config = dict(
    model='image classifier',
    hidden_act='relu',
    moe='top_k',
    drop_path=0.1,
    expert_mlp_ratio=0.5,
    residual_init='none',
)
Rows from expert 38 of block 9, named by matrix and row number. Rows with one number belong to one neuron. Each number is 500 + 50 x the weight over its row's rms, rounded and kept within 0 to 999. All counts start at 0. Numbers have three digits each. After the name is the row's rms in percent of the matrix's.
# up: expert up (model.blocks.9.mlp.up, 64x128x256), inputs 172-255
# down: expert down (model.blocks.9.mlp.down, 64x256x128, transposed), outputs 172-255
up.70 041:547569515540504519498579459564466500506570570444488554546531479489532526495453599534435526482508500440585435477513560517476504492406424509449616536431498559489473522505458467551555492498507400542470470477444407615473564522465387524502557513542423506486
down.70 061:459460504431503446521471509381527405397458518503445533504483520466538553488473456463513489599532391467496537428453476504521541581610616541571621481516547546460516518518566430523397470524513591460599570544513622504518477493544587435432488481507567490531
up.71 060:503396486504478461402471536431532561454538582463504528506541607522546476517433506487440382477462505445550580427586468427428541460509588523427447391522562528510508483457410487582455447483425520520542394490361490524482439452517440492508572509493534531539
down.71 081:563418432434463500496461452507543472399521551558473481513501587580496510433417512461531524545487437453502548448448476483518509543482443540538625558581460483439466546532478485529435471461484572560500520583546610496519489406492516522453449405563600426545
up.72 030:532380466466437427525458538495525485507492576488430514467450548581509513507424585523498490493448465404517515528483494488503426467492594454546520398413455453563556538506522504560428450556525541540548378512478545448451435475499466536483544424571538452527
down.72 038:492497582428598581502424457553536442431526566584591510528458441452538485554543512423424602550566432553503431506467464474509583504562460459460441526568537509547499531594463505487540539496495523550443476474485501453578531423544415580468483482542483468461
up.73 119:535489505546514481523493426470500570486544526446490557527557508471516533406474603476539541445511446440480453441572450564522482537543501578433516558523530511499512609477522428543475509432479454504598499478415461439535499398450383437471591480522508537654
down.73 116:540472463468471474457450547411555476457458478461400525472476548558498546478486493514562517496448463487437537469438450460484550554577615533493560512519471526515422542474501493504466423524498458494674540536453486362538460445519396487549611462544540476528
up.74 035:503479378569535424493560505450494515518473517489474534464435524465483575477461489473588568441524503561479513387474423481515473447439378516518570499486510437579437601539472435479457522555420460538552456520514438489473515475428348486585534537535518548626
down.74 041:421521475465549553520448515434432451538483500478516533576561405495546564458529483496537439408516525412467452478542536558528644554588535604474452511531455522532485539427514523522478433497477497467565502444429513463548567419520491462572625583531502526528
up.75 053:557456439519485445471540512485530549417565521512436558427495526524523564453452504431524501493474518503518470463482377455502476467407463567460522512570570477458468548498486524529462512481442518501507437547458494442499467467472451415540587553578539467610
down.75 051:454494539473386545517431528437501475504489524502543613500504509541508514505493507446540505485554503409483433457493473473496557456583547580524427442529473558536550469480516554479399500491567404490551564430473517512460506486450459534491694501432461484478
up.76 122:512489523564478464473518439554523549515576542465497506625526499521508398568447511541480491479458472526572447549574506609501470463619516515489527588452496432578430521538452408456521478523462608507502505413415464648565523550472522578474465483439450548501
down.76 120:537522532478498499422563520428525520519437533455506589449432505525494424560580418533482505637512517510513463536497548465573627534502554535453586482425467545493479560538500462528523438575561427497517474479465496469508476446604474460520595502503482560555
up.77 036:514450440538497460511419547518454413451583440503468459486489538532524549466508515456454481496411456448399524406448466512511495441515485450554602504609564496576555518440540442570527525441461497540575527476567500522490515451471533472528555500497575466469
down.77 044:491481547493489519473541548420575502462546562531465552425517430474557549406504478515504518511510483352481476490508467445596613477492592512479517456536580522501575548393421422496502441514484477413454524433524554435578448486529503408505563549450518379457
up.78 027:521509512494461552437596536571518555529558519463470499508445524501478439520471576460515472528429538490537541434484436507523435498488599454542584522477524426555576472471594470579498495472432519519513481509552531518457429513411403492508488503589523520543
down.78 033:553535553450561502504483492552526621524433426586509512484471510544508486508591577460484500510398445539487523474457451517520474535502504531537357567527503496546516445569454504556419442414496435511453469452457454566559408535531521474516575351434481468504
up.79 181:538488527514525503460515474529482520460551574539491550529574495452515554434485533475571509399532440448495479427545456549511472489472517483475585573547532465555504566462509417545487588464453424551581498509468418429530583417449417432530617455540494480505
down.79 174:517433477483528503458535479423511526483456511503493527522551520510576561479469501510590515490507450493483464459521480502594524532601611539523473458557575493481455509458481463513457481466529419497664574567428513396529434490487457453522571492552522438564
up.80 080:503461468526541456452557471436500475491487487515517593361523498475547525583397525436534500498516456401577505489511427586592463522504491546585468451576541449402492528380493448488501565512480499471548500489430488487519421540478533427414565528563544443586
down.80 065:447555474507401515497451527511570541557472518471384526513418480544394510493588525448577465440483451526433528515442484507445509571512481513505538511544463483497522491472553550471502480576450480490535498540520472503513552454507492488550593404444515550483
up.81 030:485555411495447463435382553543544342490530576527493532473510535543478555568545482563485433431487549461423476431454525446514434501331500503519504475522482537496564515446573529523489523562446440514480509534516427524505580490414406560555518442511450515504
down.81 040:478518517404469514596589435448502515510502504491465552492466517455473532537436445407538520594530488455495508490414413530504533517609522481415495533512529487480543464510560486574446448535507521478527459608518558348579453517566542416439495545526566467550
up.82 103:530490489516534464497510501486533505411541550503447592476550475461499554468478566459555529423484491455476455472520442506538463477417496535485568532527538496556518594454512477571489561503469442493529431478429436432521569449462396382553596488549495461513
down.82 096:457418546444485532498499490421470474471558550482570643533547511515562483520488490513560445401531480457465495422550520588534549453724604517560506397519575485462482487451522470531443471522511435559616515522456518444518475544514489502504634508551537437502
up.83 029:470503473438492521505522479434565550469539537555548477507516512492506431465450556495479534412510649408472508506578401573573432580445615455519499472543565449443485545526466417494530534522502469541505458519442566500418462429450436510561523572490447487515
down.83 035:446514513470445531570506521447436473578431503505453538408447494536572542543535440465562520509460547495477436524532588512604524520599490439526390506513450525484461483509426468588446476583594483492483524403567478446487581560434434449518502629431505516429
up.84 046:497564524517484480611524478545553534576525518448548425571537528426479450424484527496406515578542545550598505548564521534472522461491437515503425477385528583462498497550455539480528566451492602500461486494520512568501424559553566592438433503556474557626
down.84 055:477491546431545437494507470485555493526483475444477582423400518537517469526542468518497468621527547515476516497427547495502488664564571513592588493412455478413503527554501481465556481506562539513383556440474566523528472573604626517449391504539453543583
up.85 078:520471583554520510540511479480434626506551552486518549488568522435522485449453552430580523452516438465513543459649422549550477524477474516477517613534541493499510553411517431477476556488449420526551520498477440494490541424446477451532565480559559528571
down.85 071:588401456521511461452524478459578553571472479448440547488563465452523454489403536478559515478486520565571501559513458510507492535533561659467525484499513426400426559496401461509437519439478533489610426511424436463522446538541530504580579487524583457523